From a checkpoint of a small image captioner.
Model: encoder arch caformer, encoder norm rmsnorm, encoder patch size [2, 2], decoder width 128, decoder layers 6.
Rows from block 2 of the text decoder, named by matrix and row number. Rows with one number belong to one neuron. Each number is 128 + 32 x the weight over its row's rms, rounded and kept within 0 to 255. All counts start at 0. Numbers have three digits each. After the name is the row's rms in percent of the matrix's.
# fc1: MLP up (decoder.blocks.2.mlp.fc1.weight, 768x128), inputs 0-63
# fc2: MLP down (decoder.blocks.2.mlp.fc2.weight, 128x768, transposed), outputs 0-63
fc1.319 013:132095112093175140126130108141074136113139127120117140131118061104130103136133153117096137150143174152136070138210182153136181135153096200130090168090069138129141124112142134109093109123118075
fc2.319 016:153081132118165093136155160116120072114191097114090128112141137091144129126110082103131097083135124102109146070124136114101122039073125099170160112153092130122149161119102122167147115126128114
fc1.320 012:126161084112159137139076158132143096104183098091153169122161150138124171154189088059119132177146152110111104097156088082098162112171096127136149107149142110111094094163081058066151097101127065
fc2.320 015:112094145109076177144140106149147173154169095131107150123099142120120128099049146173128118101133092080119133115109132172155137093108075229147092146138093149120221177108070110134134181195119103
fc1.321 012:096128065089087142095120134138101146100127150161188082174168093144150150205120117122113108166109118138049140164113106079102117076113149146094085138100130158132126180148128158187147147100109164
fc2.321 015:180098144160117120159083133130146101134116131050089129091182161118137133173124161138131115067139178120149152129120079219106188109152141124119156131115156140218149108115090066101141100176125119
fc1.322 011:110120149108185112117084157139130123108167098079070132203110079161062142122133140166145101113111136137124104166085152123121184149118190142109054170075128194171127135111107116087117105144095116
fc2.322 014:124051134161105147123137091107149141145175179096131139113103131116134147145176151125155103073160080079087143034102107093116129052199115138143156130073141156122158144081124052167149111107130107
fc1.323 031:125100160138136108148160152105203129172160153066219152139073155105166114093121097114138162098162125096142132102212121131118109142089182121121121139144127126156111137130073115157141141156090125
fc2.323 033:160255178104100186126106128124106187139204111105107172154116150125142136115186187120179080248137117161149112156148120157110129093138079184127128121152170084133154134131099126126159034090143146
fc1.324 007:037112137118156067136136086121089175115173146138145185096131121135118093125135156183078095126138095124152120164106131183161122159126104130146090135087153148100191099118116082166134126112138076
fc2.324 012:155073143131125121124189122098116077108150133119061120107111148100093159104158109126090200116105108106074170088128126115119177038167114197129132151032088176141174148117087138147160134133139128
fc1.325 006:134133142124089089187112101115149105053173147122135128114111077130130113154094127142094150115141118075109168116131086168066146156179151163187163118149159100189119100118108114110131171100119199
fc2.325 009:151132161148065162127160142086110113163149082123098117090111122117105144072084130133110113171156113086159147127130115105127149068160092213112136152110063158123163168084081147167165136159106110
fc1.326 011:139101106129165110134116168111146167092151120142104126137079110104130159168133126160140099137166130106110131091066121102083146125177149135144133134141141180111092076183109104116160127208117141
fc2.326 011:159134130148055183135153158068125087186200138100085134057154121145090154147104110102107099088125130119113159150117113125082158085164139187155162132110061129132135153116073073167168136112157110
fc1.327 041:159172082061151081100081134195108119111153117123168052142154102130106131100114117075102142052073163142134105147118146142112170143116097125137113131120117116141113144134165149099159089068135086
fc2.327 043:150163133152239129109127151169175133134139112159133070091183106106130152076117137112100098115119133124163185158167092169147127074120197128108153132156123136132141104123103095124099131116127116
fc1.328 143:116186121080088116106126149088141119105131109107160153125099083092096149177134119130118181114090147126089091150110124047139120053126143136084126139094123113099146131113115146149232139086136182
fc2.328 260:166125118117131128142123088130137139139082178109084144156157132099106113126031096099187136123122133200075140082110131129097132077118120141168122101145141128133128120128164044149116111105153095
fc1.329 279:114127140166128120090094081123117156114118144131139163192160159149140122159127079132161115162156083167095124089174112023148142140074139109160180137180135140167116155141130149123125122071086024
fc2.329 253:127148111119216237139185132159129166146105154164104159123116118131128070133159197079116174104100075130182143090125108166141105121126113172144165123108120117094086153143108132157101146182151147
fc1.330 034:109116153220091149132152145109128118151093134182113121168137137150130092178132104156158151143193151155140047074174144112104116118114169137169068156126149077132098101069105133142122109125138114
fc2.330 046:061221136138117130071134124100130173117113186158132152066126111108116129107074154125155181130142107137151118141126057161157131160119126132132086188141149138145130104144132136120163142156113127
fc1.331 418:160168099142179137136134106112126060106148118160180113179084122093129121136101126120046105106176156142144164108114131134171113109134165088133165108178098084050083086143061119150140132134147128
fc2.331 399:037148143113135112126109073110123142089075176127143141129116131108123166123105097176118149169117112109134142121098110250151119163161145145128070112185178113133113123114139156154115137142123167
fc1.332 014:138116116115109107103137144100138128127149127158224127153099126107147099083108109136179145115148178103108137096152149087163131149011130136104113143127111127085116159109120120131119166083146122
fc2.332 017:160118134128129152105133093076126088193141154079039192124174131145148137126127110138138169202115106116102140154130142107107148089165124168183144092097108120148222139112151117175140072158112126
fc1.333 010:149188130122101141162087150104136170084125116160236171149117137182091132102111126119125151117155153138133136057093042121117121125086162139134091110163141176114142121160133105100119143148078150
fc2.333 014:194058110154089126134145148139129082127161111137053134114136103113106139189091140142129121125134120099074148186121124145070172082179133153144160132119071123103197173119091146174089123110133115
fc1.334 014:114192098124147105123089142124067164103158152178093131166079110153132117128100093180121072089125131146115149113076103170180107112128156118149099169133139146181119134107180172171108160148076174
fc2.334 021:110088155137096140099103185090120072150150141121109119136167129117117125151116145158133038087142137124097150122119116075093122138206106132116155132069105115127131123116090064160096124057107128
fc1.335 203:125160148154174109119235079120059110107135151093173129110072144106137153151135151120122117092099115097129160103136133120148142126130149099156186119126103123203107108107135126129153117113059167
fc2.335 219:062174142112084149146150093131137175136255106087024128128124122139142076128115155123160094103106141138141125083149195083111114142118107074135123106181119115124098131120140112146128135152153123
fc1.336 124:166133118063153127091167111117187161082103146141136126163183141116156166188066134155103061145111147120067114123120115143126172093125129136134189104096108136152058132153119082076157137130140094
fc2.336 096:087065135161129162132123174106114128122144030122195141123106123139138151121131095035143126139126143104131148143119179094119121134122136129152152141140117114134204145123097214125144177200126109
fc1.337 041:147152079147186104139096178109116126141106176144147182081131084120119124103109164110129152124164123106173127125038105182149133151110125122232159132140155150099118100128182092135127199168151118
fc2.337 053:202090121143094107154145148107148060126163081123145123183039136121163113133189088088152052199137127135104114102136133058126148114101157067102112119096105119119164134133097155108155149080159114
fc1.338 011:097153147101135109111134161138167168097125114095141116157152158180079091087133140057162092118177153095140149157158170173147131172108107182074106162149116148127086117159133128093183105129055107
fc2.338 013:137052159096097163119150121105122104172157093117065102101098103117161146164122140193091209121120126113039181124133073121104106076139100116178132136101074150094222167124065101114099154144160192
fc1.339 007:054118139091115122124168112113103107112095129094072115137154160133150109103148136152123126146145101179147091118147196114132115083097161158071095112142115129145065101176217136190117116110132151
fc2.339 010:107113153138037144124136129120114121145128123107095127104152120071085147120081152127096123059095120092094133131129121130128137057139111190125175134117113122134196113133037080178146127150120120
fc1.340 029:093139143170085142138175137137158125135106159198075129154121111150116097197110132167119133158201154165133060092142152111125118138109172128158107151085121095167099096090136137138115113120145131
fc2.340 035:107118153132098194110094162089110183157069167157110138126116100140082141117117164101139135058156174117128130119153050133156134148107191183119110166126160116133140093117155164134151156137095110
fc1.341 019:014144106086086140126128146104148152128071135153086176139142147146090121157100114139141124137208158228184115120117175100153097139115140114153129166098143075201142133080082153127088121116140076
fc2.341 019:086162143152078116100131139116124205148139148131153101145167068111097083129045166137167186093152143160109097126125032118159144093159158228120128159124131106126156093136155176158126089157105115
fc1.342 060:081186118116129162088155109189127122156089117147093140127186122121091144158134152112100086134158202136154120096093174018104094105138176113134113126124140149097117100117093146087117082087114128
fc2.342 091:172174081148124109116152149139119170154109111121103125104135129153138049104169151120200200137130125122085158100103066169118095112070121080140090180167140164160143113128101139137155129093093135
fc1.343 015:090146139150146121124212128146151142119063125137127170109139159075135127116093157231141109157141101144124110126148109166132096141171120103154190193103145106107124145089164079132149161125126146
fc2.343 016:093102121136030083145148101086097088135221178130137144122120113138120107134142097094054127070140159118117177137118103106114156082137141162162098143133150133152113138127095151160152163133128132
fc1.344 076:157168108166165088102117130126136125084124101164132140122146096124082085129107150114143113073134145156125137050143125127151099162022158147156106167111193119153069111083116113137144148161140159
fc2.344 083:044114116119107183096219191137136189156104162133171129079080138114108129122140129105054122154147135092116122238096147160098155124142078102118133140144107098135155136142124141066155113118114118
fc1.345 169:153142142134181079123173123128137111078116079106186132199089136126095103147123139177141109099181111074129202122122138115118126097138175130099149098141082119098069089171155101088147126093110106
fc2.345 177:118148129128137197149133079130126134137088132137046131086162137138137129114068099136118202114126113131113104219129145172127097144182148169090116109124141144136139127086108159148103111155154123
fc1.346 011:134176097182073103151128117124150076116084109152135139116130122132137120145143060123166105143140086123116151127151118130141139144115086174178089128116153188135117150134154131143123193098118162
fc2.346 013:177045126103108125165147143136161131177177130099067146098131171083128134089099164098086078057133160097149161135193096120095169071108162146134153108114106072128152130146132115175179079112161116
fc1.347 144:115089112135156149104093165132134147088137137153132162171127144136141086172128120107123172186212135152148143060098124108111140137100105154131135104175183100046082082174137128160127121119109177
fc2.347 162:123153135181102095151124193152156086148145128146098134057116128118169116145013134108138115137148073127134127219146134156085132180202129157127179059064100121132161123148161120144147158140138129
fc1.348 020:009142116145091114111147167094129130146105152134093172202144111167116068122137119178121112135182119139159088136131171111117105114125122144194102089108145112142119134097168142148090064106127122
fc2.348 023:071159138136083133097124127135119164159147175153117125101159128106124126122058166104121136050126105127057103126130092135155132123128116202152135148123193145148121098134107113132203139179134147
fc1.349 032:175107095135147184086095142120113144112169128140189083134129107118139161160116115154167167150119126143104111020064155105088086108128166109122100090123162101098068096135137118102120101116137172
fc2.349 036:115111127163140155134138204109122121171154086124111100077150133151137132140114101044158051101129105116120157180140132129064167164155158186127161124154134151128150171146147056123103104212176107
fc1.350 069:167107082103133131113081066120095179151109101126103121170156150106103142132083115152121139157177178097163159111072127103082155126061184151154121135123151102094130147146080152118151168112131156
fc2.350 078:108139110135119151212160142137120142108142215161128137097136126132137133137136200080151101142116194141134150154120035136117131183086129088129128170133116155139117126121121078071135126113083111
fc1.351 007:103122124112148098134116195137106122091131141126090124208131106144115152130084127140125087131141120086128147158070232088159153091094131107140122141073159125153117215055189132126106130094090165
fc2.351 010:129092134162120167113132161106137140149133097118066173086096115110108126112142118125111089037151121155090156154141097103087142076188108203130180161125072120133176129104055125172158091176148120
fc1.352 161:126162151122090140126155112162129107106103142137101107113136099130141110135117124154088090156083182157157178125119111114097165126105170068188051103107180102055112104113132142130136147137113202
fc2.352 159:135145137122136195137157089137124155126215232122113105132178130135107099142096039117108132052134111125158134138153129107194135181044123170143114115137134116127143095107164170118122120103123113
fc1.353 009:115159204140135043111131145105119164094134116117099138104181077136149096126143132157167127127163157061218117129127120144161119153033147122164187144028170070148112124127150138122157115108172131
fc2.353 013:068080105149188160153182124129100103114091136128137155118053116135109106110175131089115155056101137098119171073132106063094132117170156148135129163079066123149241175073112178130142121078136123
fc1.354 011:145158089161129128115139102149113129180161176129171103173138138129139132168104117177137133104192109069137118112117132114138064213120134117125109137183142113121000131112119148142135097153115130
fc2.354 013:150091136139065158145154138110125127141154076134091154095141137148094156094082130077093117124116102106118164116132099138109171030165116162131126169142078121137213160114027099183098093144126122
fc1.355 033:158170094124139140107128094095091143099181165151125085150116138111125167096116116185120124142101075092146206157032108102107132120141130116144125155132202115100121103148139093136124139128079218
fc2.355 037:050161136159151138127127152096148139138128138109121157103141143150146135141097083093102080022118145141120140130135160058082136142240146164091132128115122073113134130099116089176156058120138135
fc1.357 013:129150081102129176174145117149094188185108155121166152126126156123194087148101147142127150136164109148178183104102147104082099104119099171124122097215155129121117150118181118109132173122146121
fc2.357 016:183100085109130144121149141128105040128151089167053142091096101155123122100149153129083040091172097103115096143126087151138161161171145163122150129113094135161134140111081120156188084118094102
fc1.358 010:123197108135104106126147153127180150171128196098135143083185150124124191153126149083092138101165147077137126139140123154102145154131150160123115116156141146147106148128138073081131103134121066
fc2.358 012:153054079110079118106182128137102117111141083104111158130091107112120126148092172160097080085104114104119138126207089086127182055128139185140114148111078133143145162117094135200147130143096127
fc1.359 124:109162137116082125034114122113126125108148121102140131113064138124070144188169139144114154128115167142106101121114135067119149149128107128124156121151139155107223125127117156157156190060115174
fc2.359 115:174082134118168115130189153179120160128116134062121142135129123131136140115086123120188101041124090153175114160108137160128115078115138150118122120107125047123125141136146150189156127220114152
fc1.360 009:051100176118164119104130126171129165088157129154118011114116110131143117165113110177083131106094138123176215143095119096106160129148138107160102181084133123186172130116161148114102140122145035
fc2.360 012:091122136134093100100173109110100107108075120080109122032106131127129165129109139167138102044126138085149131121158132134120111104181153217142162137133104086119165134069092127152147090043130122
fc1.361 017:091187085083079157087140130158065140151107136129115052063113151077125126175160130111111100158110121159135166142133183089122158175099088134153153116109162141103125200101147091131139135133151134
fc2.361 019:103050115218121084136130177105153143174159128090141132168151155148112142111132097169101118076149166130092108134121124137125164040134122154127113143116112111179165062139096167134115061186151120
fc1.362 050:109165115103099129040106129069120104125140097109123126127138127127108176119123139158121171145074135116063121152133129109095147156090176152103111095109107133114238149172118188151171141095131172
fc2.362 052:234092093095130095129134093162144121133118168140133150142128131136164103149091120107245080078137129182135157109100129169108134086107140104105125119114126128158116115129132078130096137135109125
fc1.363 012:134186137143122152158143168186118149142127203100131149108105142123125115161111233123108113142137097168152134117144105062097128141110140133091119122117146146078121137204217143089150141136135094
fc2.363 014:145068110137095111109126120085178143131154129091063111143120139165102153107180113124112105095111074095095151132110126143112163027144128166135122127124106159148155112124056112183102023138155141
fc1.364 017:124104041109140145077130110143168196112156095169121162127148132159104190110137168133143090091105107152119104043152126098116194162133153202118106137174116127182138129138184093134102138109134090
fc2.364 018:160127168108122104115152153107105051153155116136101106122109123154126122165113078106115100102121159105090151136142145128121103087122122066148144116118073143095170124134102130195151114083132123
fc1.365 024:130174134094148129132097102069145080123134103145198108103152074112154155119109142180141140150128125118125071090122123147107043118195109113156106117114195099091045089155140146118142115135115227
fc2.365 022:170182131187128085131138195107122148157166104134105112085115112079126141121058092013106085092129130112167176167117128117109155123120113195122149115144126118119115147118113112157137100089140136
fc1.366 012:127132137099157114153137156149130097075126036093159099139125102154071126144147158133086104059114144109120150132168177149108176123194148109119115206146110089204119099190155119094145103097116043
fc2.366 014:139092128120072138125208129122107134114149124115032113120152131102153159113068105122145181075134105091116197135134089120126103070131129109133129110106088143112215153081046105122124140101131108
fc1.367 030:119096155108115170137162152164108160146153122057160149115104130074155070060100105119137141106149145137129081109136156133149137196073149124145109115158126031169103115117133134197132120094170091
fc2.367 029:160134148049186165126137136108097091086157071115123145111117110064159178151177100016128147242148128116142095076141131133140096077098147125148175102117116087117134139115117154150093097089131143
fc1.368 006:166166055089224126093124106126227084131133157149110143155111113108144134155134117107141131170132204126121120091186175100073150092131126085141235134125140135111067122096111097114098124129103147
fc2.368 009:149087150134073113112154149102126146127137077115080126072102086117116131122097098138087088106153093074132155139106113134117159053167118218111153117114102129127170174110068137167145129160119101
fc1.369 007:093155122168123125085108192181114131149018147151153167128097059140128083134126120164136122129117114092075162128114134162128163156131144129142138166116143133115148137104115090101142086172138134
fc2.369 011:127075153153064160164199114070132083150141093114049128081146129110131141142115142146088100102119113135117165155138097108099191067165114176156135109146073142111149166068082125230131146140133118
fc1.370 010:130122124100108130077105112149127151158115128142136119067110130215119111131109155156059108112128136124084081120151103069131110155115119155146090108151121087053150150072119163146076141141128082
fc2.370 012:146084124159090139139124114122129147120202137129097123098144148077109157119116118138066133084102121116130133108107126131177144011155157163137139153079110118128182140106075136177124123116101116
fc1.371 011:089111098121129101138068141169130115098163119081124191230086082121117107168176143093118130133165075109121112150145142097181146130143123149171083205189116151161128104143216114108100100121099159
fc2.371 016:180103123104096124131093194114100057111104109111106117113164146145119155152118140152156090102161099139135153115134112156104145080165114109146113133093085117101168159148085044177109143109117116
fc1.372 101:142129171086146126073134148144148156118126157058146121101136146154129132126133147115103065133156127122045109111108160089105128069139137157123241032124095124142098157154097118105136100135129150
fc2.372 096:170129137132125151148141012125134123104111073133070136157074141130156123116105095093155142120149086090156125052186097150180111197145084216130154109132078136082109137132131181135165126187127152
fc1.373 011:107140134119098122189149146088125040137125071122097072114159081178109177138148169144121111152152155073128084109128141106136152147164150076109146145151116090136073140148119113079153127154142061
fc2.373 013:179075132108106133087141138116086194175096111110126130099166131074145123106125136068122102107078111098119136202104104114094106072124104166111115159138097141147224177133087163144100109106128112
fc1.374 216:063143125086167096147112112115156143084112151052078211147157071077151147192074121107105129146146138167093101113171127156130115151120131099101128132140129114078099120134123149155142128151168150
fc2.374 222:201103142116114178151138133135141105131084095131168143163119149145112142142087088141129099110158135115110121158138163124112153163081093203136102121165143100108069123127156077084068166162128121
fc1.375 018:151129144143174126127143118093160135132120098081144101124136157133099104160130111125104123162141148121135084133140186118148153121130124088003134128110115114219076092162119051141133106165073070
fc2.375 015:145014097164092150137131093095142094118099098124084106092106136096111123072119091140139126086133131095140138161148098163053176094136144196120169177135117145107142201071106140143177169145162080
fc1.376 016:154118136148152138097072118145100100105172132139114154153183132134119162151134078153157134219135162141134081105050128132132162131129118127229142145145109114106125066136157134118141130086124108
fc2.376 017:141091104114076135102152149072133160131067114103145190092120123177123157109139194106102032066125144120084154132126124098102146093138133140113134129123109084129077167106109113164117175150114130
fc1.377 050:065163161136128144142182159128133130093050135102132113135135125110142069154095169163183101139176139178114143080175134148103161134137099142091128124072118104166083121066114128134143182155176091
fc2.377 052:181208135170092116120091113138151162122105159103121127103147131148115120126101060153154123076117075087097128151142073133120126127097131115165143122132072126086133124131132105139157123096129140
fc1.378 011:143094124139143142084095160199109123169153132155134184195117152125147160091136025105130130042181117146105097116112139125148135163119104173165132139152140131061111116130107110156118162156090115
fc2.378 014:117126159089175145153170130108096138097176123113071115078159121115126133132114156143129159130101147117128208097118144165143167082112161137130120129091068111114188174152150167180143075061118075
fc1.379 061:241117103120167153079120107100168171063120118114152115133160134077144145152061111161098067169142120145116108132161118132131141102106131107126132073124124138141071171125131096118140121188110111
fc2.379 043:133091131122163091121151094079130135066086118138144151137116149107129087144087014124144135181144142129147129089164133080125159203067112235144125151129159111122155141137102165127169093142105047
fc1.380 023:139148096092148138119105166104147119111131123159156151120098092112094136116116126175093110159164145077101171133087106115068137138131113118158152109123219153097000132127144129131137133152068196
fc2.380 019:149179159139091164121152159117148124128056132127145120074113136105096165149013084045105077159137151094135144108169122114077132147167147147107175134108131129137129151166119128133122128123130138
fc1.381 011:110134105129127177105118114154104160078081153142164107100143117111123062138154146176127129142126105138123139116106125126035128171112160155132095209077174130187134124112110121128108137152093148
fc2.381 013:139131133146058087130185112128117111150121098133108121078116121102140134118094203135118104092133123098099148157113113135155144047135100137155133131163137131126129130071104126145136121115119090
fc1.382 021:100120125204090146113154142099141126132093163184100150148143128152113109177131126171155135147190149148126043093157137112133092136099174142153108181088155113139140096081145147118120111097137124
fc2.382 027:019137148141089166119103124112125152104111186155149151101148101134110149107119168087154137071147168154174111157149050094125142144130133175140109152151153103139129110127134137129140163165117095
fc1.383 047:137107089094157119124128116068157124115153127131159106107137117081129180161119150150140147164150141141126122077007100168061130138124130110129097092111220139078050046126161143143131140144117182
fc2.383 056:139177130143123141179118214114123109134143106116160093079124098124123139145015071000136034118129103121115158219152157102135157130153170166129169130119130134120111141125132079129092101082123101
fc1.384 013:147111040082180185134130176102068125124148149138172079130145138026165211131129135156116121163123132144129126090038149166124101120154144116141183134174141108131101130094110107137159115178149151
fc2.384 015:170114123166038123115147137103121094148199086119137130111159105161106135124041166118122022143118156144129158112127119154104189092157148146154110145149097142153141092102072132116072110163126119
fc1.385 082:190182069138131125180183172160100135135114165180115115151129118159150106154068127140152137093182122139169122087163141100136129104112128137164126144116117118146067143146157070082120139141076063
fc2.385 108:138133104125099142113118129129116082163149140127100153145134149092123142107228060113106062112101211143199118175111136128140125183133151115112140112113109110097234150127118185137146123094130142
fc1.386 010:059105139166144141114138181178140085113044192146208148144138129123110145055124116132119135126117126119155116164143100133146193128070109102108125114141103126133084150156099113112144114084141048
fc2.386 013:122105135123071123115149120150104163142160039113016129101123157148109133120102156114098130144149118090160126105124110068114123099169119219134181098135115096106204137106089125149118138143129112
fc1.387 014:147165078174178229101120160143090139124177129136099185144135089129125126152157109127134158158133154125156082089160108110135132142117159116114135128128138131076133137114138112145127137137117147
fc2.387 014:155081174099058142135198108103150117121125099123118062105115159139082103111106148094104134140150057119136140137120102142114188127151095137112104130134089129160156103121072134162084113106099112
fc1.388 008:110144123125114086127127162130123130101124067157077180151124097154116097092151124139107106070110076092156168197097154117171172131127173092165080148128188109158104131123203126169120152157101132
fc2.388 012:100070156090112188166119157106106121149152146136118133131165146113118159124143133147105116070153150121099136086129089129090157109179090199134130151089063118171171133123049082190146117092132109
fc1.389 079:161169091079132107141102182097115116132131083180151183117123083143140128130086158169117138171198096104170152087104138105129194139139136106155093088092133110109060123129141094153139163147135152
fc2.389 082:151145163116137175153113212123112105159120127122134172113126117118094116141116123032112135034113169119122144181113102142095143141143117097117153102098132123120148100131174199142130147084090124
fc1.390 017:139170135133143115099105153174131165109112197101142109150083115078144080135132075148126107179149108090199200133186127114142085116153126133135082163171146136121094143117142104138170104077116104
fc2.390 020:068049118184160143171120123110087061118104108097085150112093123177075146116110105142129096149134148101093075151094112156158147063146121219119150113110071159125126130107095127150171116194125122
fc1.392 165:091205138135101186106152172127059132118023128083140155112150117140130133121065168080117131149143143134161122098166131071128194078110121170153134138091155131110101110102117126156169115122184162
fc2.392 188:173155122143153059157108164147141084161214056143168123106125143141137073130069064143127110150120158113110137118092129109128113198210137115111110120152108133132134137122145114135119143143128141
fc1.393 067:121138112192196074120166137138140097081111119128143089179132128109077100144107139124135076139142086133152121094137135127108188139123168103119162081149069120109130096130083178136202142153060105
fc2.393 057:145183111075100229118120100140136170103135178118080106139117112105122157149130029147099179121119115104114098178137142140114125107115154141082139130130134170118129112112123159122086092132119148
fc1.394 095:049136107102132182108143129126134160056086135162119106074110136128123117093138105091114088137100166148140159131141097169098190103142115133176073092157155096126116119155154091126144126090129051
fc2.394 118:120206162153188126155113091199134149102124134166175098124154142138134128109069180143112119094127102147139120114147115093164110164130161182124114118121101199138122123133151165093119140102121104
fc1.395 035:066131123141061111144117153089145115147092144177130151124117110157118128180111108168126081063221148118196072143120176079160107108104191115148148147131108087184097137107147154135091098110135132
fc2.395 031:137125145137087159124143153095131189157108148120136154117158128084110078121066101120144212106139073178088127107111075120139090150085107211107116147141149066144167110127134194123179107164135093
fc1.396 013:150138137122134092200112104087124163132156185133142149117185125135118075135105151109096093177092055154144103159129162195121174115096124126168136085112170136172120107141182105075128113120130130
fc2.396 017:088117100164133104089148134122129195049105113140066127087156128096156120106130075157129127061124153091079145115161109071085147097176085198103163153115149123147139169138092139130152150227135126
fc1.397 008:135116120103108061117060143132155170147165150182131175128111073142155092046094116101150124089156090127075100118129128138137064182106135185114121134095164092178081124124104110132178137130190120
fc2.397 010:161124132143084153112140125085123116123161106084057094128156121132088134171129103154110133086116128072106114138134118117116150031181115157119146128097058117131180165110030116182094149146110120
fc1.398 062:082177113137134130179133185146139156133114171186108144138149132156134144133038131133078116137191087135174144088160132138128102145137101107156110178139136080102085149114139134107131139116076095
fc2.398 071:134115097155073144112129111122095100152188130101120127149136121125132112116255158110097122090111201147168167184113123123136157195112141128173132121102046134121137144149114168136123134085087158
fc1.399 032:105231086189101126173122174115067107117144188147147142117116100169050124146129134121138130136089117167153108129145147111126149073119136191110094094078140129072112173117163134166194151148118182
fc2.399 030:146035117094177078126164138115115141107090126127143123128126111108142085114137133165191103127148191110078107129088154165112145154082142144109138099108166178100078124159171101132119130096107096
fc1.400 013:124125144125136112155189115157188098082164142148166074156107113138064119158136104136094073129107034096112119127108147073140131156123114147131147207158138118071073143122148178138074124119090134
fc2.400 015:149131099148128174118124148123089151134157129116042084121146137108113137160099110178126106079125182087146150178107136130086125066185127190174172120082090070147175118149105097161204127096130113
fc1.401 014:141138106119141101123131174153078125112108165124140192134093081087109084121051139126104059144116093148106060100173102097183084185111133175106156181075179175148123136163106171144128137127131146
fc2.401 020:099088115115099157100154108126173173134137133113121145141136097159130140163083221094128163055112124127139111158115098149084127077156095146157149131116125025144171121133107053146076108082119144
fc1.402 013:132153118124121104097129120152123119096131138086112133201098144168120124142109149255206106096130136062138138140083127145123172100099141133138053119119184142195128107138132085134098114115095141
fc2.402 020:076103134132176133089107140096131160138189161112125127117151116123121173125125125107119114100138112163103160118123110105115099106147126095126151139117081113120189118119125059195145119097119087
fc1.403 011:162069115159106138114100161102101114201144113148155101172095115125113128129124141107120177146039115108126112063110248058132153121131143118121130138091133158105077139151153117105120103090154139
fc2.403 011:126065149139127188143115137112117094158205077099091165071126122147121143108141081085128096056139095108097129162147119131147157105199176172078162107134114108150239152125086079145141110172156095
fc1.404 106:150151096095139127128133066081126093057143165079154113129111074117120109160112123199086103178112144146034133138046064150102149161116147111146146162149126150080092116136173155102116094153141126
fc2.404 107:188145133126165180130128102139082163131162123132138142086134099141107134127046123048132078120137078110116133032111104087121121144047080080067137106176112129117108164105158217124107153166154159
fc1.405 294:121121124191175114119132116134117096114149133132181132194123141045141145143112130127111137120173108128165181136208118187145134101144138097136180128202124108064109111137075123122129110086075107
fc2.405 228:129115115079021147135127132133110142128059214087099125101129117130132119122156063194103133052134148092059114185139165162098105095161186146128154122152077170157124125097109131137137137123148127
fc1.406 089:121129109096151108144136113078144070054160155118107112157121113125095142154131161232110123182178097072138176099037095111092155140161113099142162123134204140124056099135163132162114152133058143
fc2.406 082:225176116168145146125122204132121148130096092108174159118115107105131136123000086083115027072106115131113144131153141115088110170180166062145174129138129178123102112114159156140066099123121116
fc1.407 151:132067131149159125155124078116131119074093139124135173102098096114129092128052136147145122066108172083086178095107098135171147164085170180168130147137086151175078158092139119141091138140179144
fc2.407 167:178152136127146104171130114134133136124147155136178070165150137109131145113160101198101108130150156124166127107138149112115116185143090035147116112144140071154111138131091125106163148125117117
fc1.409 019:137112110122143130107034146139126145203146177110223113166138132129160101115127116140147108109107145090142099115050117092168109119110137126090119139113080125132089124128109151101120134098193155
fc2.409 024:073114142114214158086096148091136177127116154105017164107134165105153144141140108127142167154104076179146130129119133081130143149151164191112134117154137113121147143145133123159139064153100156
fc1.410 006:119113128129184104104108087183149069137069122106062131146092151101148153164112136078140071163171129147201077196117145068164138117142115094153159174087143145126071110130098130135187178101131144
fc2.410 010:158110142134059138128151124088106125125127098130075103100129149104130133156100096130086099083101117042107094110133097113085160070183134203110140150129089160168149151112085122172141098143120092
fc1.411 072:156104083151090174113104145131080173122136048168193126104123115162122148186125147121130164112115107131121130037087180078107155099120164097121091097141157089113099123157156105101135110084149168
fc2.411 068:115081124131175150114120182107108091177129142121106094070178131150148115152158080106142069083130118124120127227119143145073155151154147161102160129141091135130179176123168071126073122200160124
fc1.412 014:146140161119078149137157089152168067119092199142175081141135116150236117109118081123159123080081154049117091089141115165112119159119131122133099080099123133171120210143192137071111091174131151
fc2.412 016:165058113121161104145136090087113082128135091121029120092136114159117158141119157103149134138132099117107150146109124162092124077033144164153144138127140099138171140076067094126151134097132087
fc1.413 380:114108164064111136109138098070128173110154129141148130124056137171111134122109141130130137109071150124132179053145117147153056101106145133138155166130125158110129114144072090149122105133067142
fc2.413 366:123197150124121143145092120167136040136198128093169146112178137133147070119110089058115044164116183168151130170146166044139158141097178149132109148144160125131099119124115126088146130074113106
fc1.414 020:104182128063107162112080111135149189108094110150144126056083179100131136119079228161110153089077150202169117123208119163113103150155160109182156134076082194107114122121159107126127088118073145
fc2.414 019:132154115167119170120109201115174116147140126132159111145174113111124148090148144177104077146112155140135128178103140092115133081153118154137126126115123119177110137093122168142076124170134178
fc1.415 270:127139121113160121167163072096128084085116165140153128088129133093122154172090120147089121134142181089140139164050094123103057100161105134107103110140156168127069119174121169103141145128117161
fc2.415 264:103178138136089157151102198157143106128159067166165177138118113119112114117090078000098038043091136144138135116142169113140151171155147131126147144070131134122054112122088120110163114098093136
fc1.416 022:094116151164097130140127131093138094087095135127165115104096115096145160172133118183101183089181108063140123120144107169096150146117122087120073134107228134092054125127175163131146114085138152
fc2.416 024:130145139163096155138172163109100051119252092136076120099104116120127137177174067031110100116124139097124125149131145142110154129178145255133144169125119143107151129133092126134106104187124146
fc1.417 131:135106097142128133164098146110130142168121145066146134189138076098109106113138079088141142117179193165117074136083141139161163113097128141130077127206097073134114129115133150137189120144199094
fc2.417 138:151131114138120117157144133092114188144056065157080126089126108119114141131205212126135090136130142102071145152087119053136144149062141122137146127131157194110100134168132128123134164123112096
fc1.418 323:063142128151135129139125129102108143104158152059125158129166127177096159141110125156141118206134104153131100061187116058117107154099151139152185137096082111201053137138124158149149117099135104
fc2.418 336:175157105117098146141077147159139131097064100129112173126129130097109136120105149153120168132159139074174108049108096186091120183143159132114102154149143091104046123120123119132101141189158134
fc1.419 021:118162105078152128121083150094109165068186114060197098098088127127121126102113103106130123080085136166135085117134168142103101130140125140118162151136105132168098139186196132118149088115129077
fc2.419 023:135075126132096058154156121113105108148082075160075081092200117133125122125116166110121133086129069108100195108123107138157123080147121152140137118151086149139164136109074171139157092108140078